config.yaml
encoder_norm: "rmsnorm"
encoder_fused_qkv: false
encoder_inner_norm: false
encoder_num_experts: 16
encoder_patch_size: [4, 4]
encoder_depths: [2, 5, 2]
text_encoder_norm: "layernorm"
text_encoder_activation: "gelu"
text_encoder_mlp_ratio: 6
text_encoder_parallel_block: false
text_encoder_expert_mlp_ratio: 0.5
text_encoder_slots_per_expert: 2
beta2: 0.95
Rows from block 4 of the audio encoder of a small contrastive audio-text model, named by matrix and row number. Rows with one number belong to one neuron. Each number is 500 + 25 x the weight over its row's rms, rounded and kept within 0 to 999. All counts start at 0. Numbers have three digits each.
Before each neuron's rows are labels from the 100 clips, of 14976, where the neuron reaches its largest size: "strongest on" is what is common among them; "peak in band" is the frequency band that holds the peak. Only what is clearly more common there than usual is listed. The data: struck, bounced, scraped and rolled objects made by modal synthesis.
# gate: MLP gate (encoder.blocks.4.mlp.gate.weight, 192x96), inputs 0-95
# fc1: MLP up (encoder.blocks.4.mlp.fc1.weight, 192x96), inputs 0-95
# fc2: MLP down (encoder.blocks.4.mlp.fc2.weight, 96x192, transposed), outputs 0-95

strongest on: membrane; rubber-like damping
peak in band: 500 to 1000 Hz
gate.106:522507483516482516484532485534507462485519512549450502493516548496553531509483470465515516526522447528487512506540465474511518490484465476501494493492478502511507533495534520442457505499473525466500518496545499480506500498516506495510553477512536495469516525475468535492449488491507520526
fc1.106:499517525516508500512539524526508460477510473517477480479496487505493476527485498468507480493534481498477488517537502516507486482471485516518492474521431508483472526472549514473478490554471510466535470476493505457498555480493530466476539508560495509503450465480459507506481509529525503482
fc2.106:493509553503483507545492507531489472493457496466508499475541483476498482527501512460499474524497493486520458480499506488559483504488537499473555503467514514515497519466480499489463457481510514524504534488519478491499522493499505465428521545521532547496502538505494509519504444518484525515

strongest on: rubber-like damping; bouncing
peak in band: 500 to 1000 Hz
gate.124:518484520469517528477531508492534552504430527475491508531487533554492452514522479512510503551503505482502501509504511496445511494515452486547494498532464519509458486524500482511487505503465478500521512477531506488490480536490499477457511479524501537476516503475511546506494453513498543517
fc1.124:452493507480534519530544488479537540476434508489501523524474503509481493483536501488518507488516495486500519499519482501507513473478490461483461488473515498449515491471523519462458552497467482497495488452486491445474542520479505496497489449537491523473500488500505493501456477542503527499
fc2.124:515501535511523521478467516472477555500489459501507519513565504503545493506530527513473483509503510491508459500497475473474497483472475454525492506467518505490519519487512487490475557485503472433480460497476508461475535501497510468468480532521473519504479528518476499511483491525550484543

strongest on: steel-like damping
peak in band: 250 to 500 Hz
gate.175:485538493502468503490513483524495467554501507494531555534465516503535530503478496480459521485496454474486515525509496492482493477499493446523495483491500500470516547506528522458477524506467497437511502508535506477496536532525492517503545489501487485442474518505468554521484509469481499492
fc1.175:490537546453524547468462527496494495493499491512532481493531505454518519462468506448498492493512491479476509489509434485526472520478530490499536473519470457481537494504496519493513520503515513448479451523470489472548496479476538498498533483522506481505513531490510486481487493491545519503
fc2.175:487454522485484545512509495526472511521539474495517525484527473487471541543495522515464509516531512543520496494452522513478519533506495504468496519545482503499466477502441518508509474478529523485487516450507482491444511495482479513461478460506524523545504499511542476527484503497467509536

strongest on: membrane; ceramic-like damping; string
peak in band: 1000 to 2000 Hz
gate.129:491493505511468542504552473519516495514454510527512499526455490517562522518470494530488498546503508550487545502482498540527494471522492477492407481481503502499512520524484521480552498494510563504494513520496503495497492515480486517506505479494533513483558494519470497525503488491495518498
fc1.129:499525502482448453539516488545504526511557537504491528520528482478498505482515479464499491515429515497508476476494544491535527468524515462518503487521520506482503524521533510547506507495525496501498484465478488514517499455482499490492509523504488443526461520483488497478504557492454476499
fc2.129:502537513501464437511456494503483464486478531508474512494528503522510481523512504471465511505513466434488507474525487478529511506528527503509551502503522480498473516531495555504465500507496433485510503529531528493466499486558489503477512524538512517484465512523519515481552492510495487520

strongest on: membrane
peak in band: 0 to 250 Hz
gate.38:498505495516476552500523494481484472532490481524553527512489510499522504476464513526481527526494485475512514505502498533516474514485558505499509507495528521464474576528454520514480495475486522466504521489500508551489547500536497509496492539494514517505474433507489566502537510520518493493
fc1.38:486472535515447516529491485471468531534526464526519553491564491518537498500467500510516496531463489467521502492503512512542513493456501504453489520445499492534473520505517510496483484464490543514506517467490534508472522458491533476499524538498528481496499492532511529496501487503544503523
fc2.38:511451438514476479507525529556494520508500490500476516513493499498521526482480518492532480497526512541525552485516527494505527480537459436471482520460517503462517479506519514483461530493480509491527518497533507476483481486494518471545517505527535516479485558496475473523480513510480472480

strongest on: membrane; scraping
peak in band: 250 to 500 Hz
gate.144:516460491474466509489522460503529495517492510565451528496482539547531515508530508545497534498521498528495530501485500472463539491521511494484479537487494466505492501550481533489512499441492509500484531531550490501483475503514529499492501503506531482485514502499490545472464492488461483554
fc1.144:508489482527549516490503512507530466504540499482517495476508494503489444483470505460528521501510433486434515527560471510494478488460479506536511485497498489508495489493541463484482487545458468465523456509489530522484503515490534497525524510479500489489525514496512516482491507477540525452
fc2.144:505509460496526462505525478523491514449541486538478510480495520482535550494547503475502519461527517488441530521474504482514530489449480482480500486504480485479528517530528533509479536506471490514462506497488486477512535463511531487538523504495478450529473496498488510486476517522550482473

strongest on: membrane; wood-like damping; shape: string
peak in band: 500 to 1000 Hz
gate.186:505520533492500482493493492463550541493462511534484482510499524537523472522529485530474466530499500511509494478488507501472473510504462536495496536504456521528528493531471525527494486486528504502505512510509522509495447544514427490450497503554499570536510503499490507489473477475504484505
fc1.186:439521474459510470499486503515542510524504523490561543483479465519521504536510521481481487522528547485485507495499511476466518537501483502534519485503548528510456487440523480527442495512486463485511452524495524491491527473494470504481486517486480469534511471476503506477494510497512503497
fc2.186:508457495475531509508477517483434509488484488520485476506489515510492510487557529497504467477528493452513543486449527484513494506506479495498434538510496466505511530537475539541480557505515490490480504471543505522493479491504481478470455526541478511485463507499500534511497501519473478503

strongest on: steel-like damping
peak in band: 1000 to 2000 Hz
gate.2:486515483525512492480476537538531494532505496452520484534505467496489530467450474470489481501536519521520513522528517525507450498516476486540489456525514517479518523460552450459472532505498501497561484492489497483518499494493498509521523469480487477479519471479531496529496555478500522500
fc1.2:470501479515471517552467501530546502525492525491523514478511494516498453561476524530520503499497496501466492503526492509478504502434491524518490471530528537509439476486510450479467456512475468509532478503474496535466500531480515483477506527472536489506508486488506483493474470511544514507
fc2.2:521502485488502511516461494505491520493533522512492478540489528491508487492491507510499448494480495534573494491468519485500502463486462505470519520472486524505548498538469501535498531460514515492507483526519486498557516479505487449471538544506495493459460532517469539496520456524474532520

strongest on: medium; text has "noise"; action: bouncing; clipping
peak in band: 250 to 500 Hz
gate.42:499501501464538521482483502501467465531517544479520453515493501465459464461486500497507495446531524457500519516496476480492506514503487509514536525536518493430489482498519507541493508521505438475504483505514503498526552533496515494566481527508516478491507483514540493499526473480531505502
fc1.42:505496451529498520516483556463484541477518493497514516467472516494483536516531534541496472521475523494509492474479494535496509558518488497505469470523502524508527526469502483493469492487539494504487501455481486520475494510484481513465463497459438503546493479468490474493498538555499471500
fc2.42:508544506532542497469475508468484481506470490481513528494529502539477443521499489482490499476540500480507424511516502477495461505483536517546537498507494488510538501492503452498486479518459489511528508513520495510528498514535537474493504557463503508480546525470512522528523465506531515501

strongest on: white noise
peak in band: 0 to 250 Hz
gate.28:521481421546440474549467526506480477502497487515474485475475523500479526446511515523491523510472500495472537465520485531499522521533498505501486489514484499495524520522483467475491483485510484511537527503540484521506472546535485501497520520469482463518459508497516483456481495479465477492
fc1.28:470526479533477497518485535519485487531551467529500519485463494501502552525505520492482501518495487491492531490528521526543496531504487549485443486525470525512535530491514480513476514524509555507538507484490519523477514467518442482500494532474496500527486485466472534509483557501493470476
fc2.28:514507534488542494444506464503547532502504478496500518490505462514519514499533487499476490486501548516493490528511500450507502534489510522489508493490493548507518493465491512461435498506527486499502478510462538467485471534498464514550476482518489495556541477501490470503463515490560506522

strongest on: medium; square plate
peak in band: 1000 to 2000 Hz
gate.117:528505483499485450516465519532516449493508458496454484486491491503478491489504513488488492504549499531479480488500501488542492510522499520521496519502473482441505505466520516479496486519512471536509499489520437504553528487532512441531509553519529504522530489505485495521557534485484469475
fc1.117:535491475516500483517457483524506496552511465530482502483473505551510500532501540509487519512505521522512501513486539489520483532521439558493455504494484507470518518508498510464498456495490527514504509501499478544501500521528491491485510558471536478515540493492463514510532520476464435489
fc2.117:542500503504529545473468497472483556483480503517504494516536480523500488517521519541447477513541524465509476540469523472480480485483480472523472509493524538462466531505525501485493509497500449460506456473458489491506504524512486484498459512496449525503495490528463489528496525521537508514

strongest on: medium; membrane
peak in band: 0 to 250 Hz
gate.119:479492474529495558520529513505496458525485521520520523529476545486499478483447483521505514528506451497520529521506505533511507479497493475520504487500511505450476526549481492494521494511480499472518516510516456533495548479524560520508546515481517495468486528474470548488473460478505489476
fc1.119:487490508481517517474468514515528482478485520516469441498451513488471500497553536528474532473559515496474483519481498509473496511537465494521533511523507502444523504506484537512503514522487469476471485539498461513518473535504499497484476465516501500441493504481478504536535523503455478473
fc2.119:485506510475535470469474468441537508480531471498519534483503502484506509537532482507456530501517520469476454517482507488504493538454525530477506483505507527538477502465505500512492494491515506510479505483483510502466524539477494504485471515469461470555538451531536485494498523479539526538

strongest on: white noise; action: one hit; pink noise
peak in band: 0 to 250 Hz
gate.56:510496467506522481475451483537526527518519509487541490513520476510517518483468515496518515503519490519481474539533499514507491505514477503529525454479561499489473540478548458465464509516468497519521466513483520535502512537496492508507489467473497466448523482537493485550527516507494557505
fc1.56:532503489462514530500533484498521490480481462529488541479525478483505548448491515489524507527520517510490541511489478495527519482471552446466483488470505480503493506500462512502487537479514484516449538437456522519508470456490522500540468496499484477519526476466525507497496489479510490481
fc2.56:490477486511492514501532532499500503489508461499503523440506484494508522492451517479504506539518513529510510490527461538476492541514495535543504504513472475500476473502476490516498457459529465463513496490484506498476487525473487518493497510510522514561494487444523488446525520454523433475

strongest on: membrane; ceramic-like damping
peak in band: 250 to 500 Hz
gate.54:520486539530503512477486478471519524486499469538474503532522542480509511479501500486474486471492486506509502482481490516486480537512487518502473540491483504514552544581488519532522464462526500482501503501521479523507454527497447546443500458501495532481511508524514524485473476505474509527
fc1.54:454477458523486512501498466525494505520550498500559550485501487507508533493457499502483536494515473522480517517513497544503516511466493513474545465516520482492475503452520461481499518496479532495486495500489503506454544483533526520530498516460470444479463443509507508479496514505517521502
fc2.54:529479502494564495502465481483501493476488499535438471487488553503513502481575492513502470510532519486528487505463499459527528524454483496475511528501491476501529506513458521511471539461518499520438520478513502503498478489477486480491474490542513492500505509458494526490491503510516452512

strongest on: steel-like damping
peak in band: 500 to 1000 Hz
gate.10:490502522508561491457502492486491503478492532470529502562470486502496504493528466499496495472466495426532481529510478492468493491489521452536496486482532505516477512506532507482460517505463473446491489487518531486511484514517498562502496446500480510463462487523513519497491477524522527506
fc1.10:476532467529488457498534453496508492481519528504490547504460482466497505498465479488507507493502480484531521512490535495535474476461548528532496489499498538496515546481492499492453475477521496526484494465498516531504465486499478528518508532479494454510457447465501505513514555446496498500
fc2.10:525496488540499501484512463493508471488516513535482453501422523500513484481497505515529491487508507519490511489532503548486503509506478529503471501540455511453499528557501526497552455542507525501525498531497488531515500481494491516521523516514538500491464468485487511496460500505444458466

strongest on: membrane
peak in band: 500 to 1000 Hz
gate.78:488523483486516496482526475502475443490501498531473500538461570479497496468507498492491514504483480479540450497476516500492506492543502475490478519475489510510553530565467517520479515518499525475528514497521492500506548514473466527497502480502560511471467466523497540506521462497472492510
fc1.78:488480487504501527510550473496541487482509480478509489462490496503508510534443532482543511505504500549519517560480512516519514534499493529469514506494498458514530529512431494471491493522491550487485486496507540518448549466479548520500497492526493462476495464503495525480507503508493479524
fc2.78:512509462522508475488475493446460513531463515510512537488467512523504490488524511532479455466453483494491501515526519501515468508479517504452553462504525487505523501476508492514528524521511522483505504483496580494536474512557526504511458497476471488508521467482501526519485468500531476483

strongest on: steel-like damping
peak in band: 500 to 1000 Hz
gate.102:494537484502553499465502535531516479528499546455542520535490485465481538478469469498509466479530523517523505523520534532482465508530504490528494451536506493485530509474556467483496509493531542498519508475470491491550496485493498516493498464491513516474506468476500515539533511492467500518
fc1.102:483532490477512509526444519502487505545467554493541520461503511496485508530493533510470501489517478471498512471500482480499477552487490531508488517499528511506436447508496482524491470506510468492526508505500537557503486554519460490466481545492476513524496493502516486479543469494538496492
fc2.102:516513457491536529491485486477513514464520529523500475502485543470521507505468497514531477511496500517549504491481523493527501436504458487502504493452491528471545500529496479516508490469519530494487465498487479518500520508441494479473517539486478471468451501505448545555511511500486533503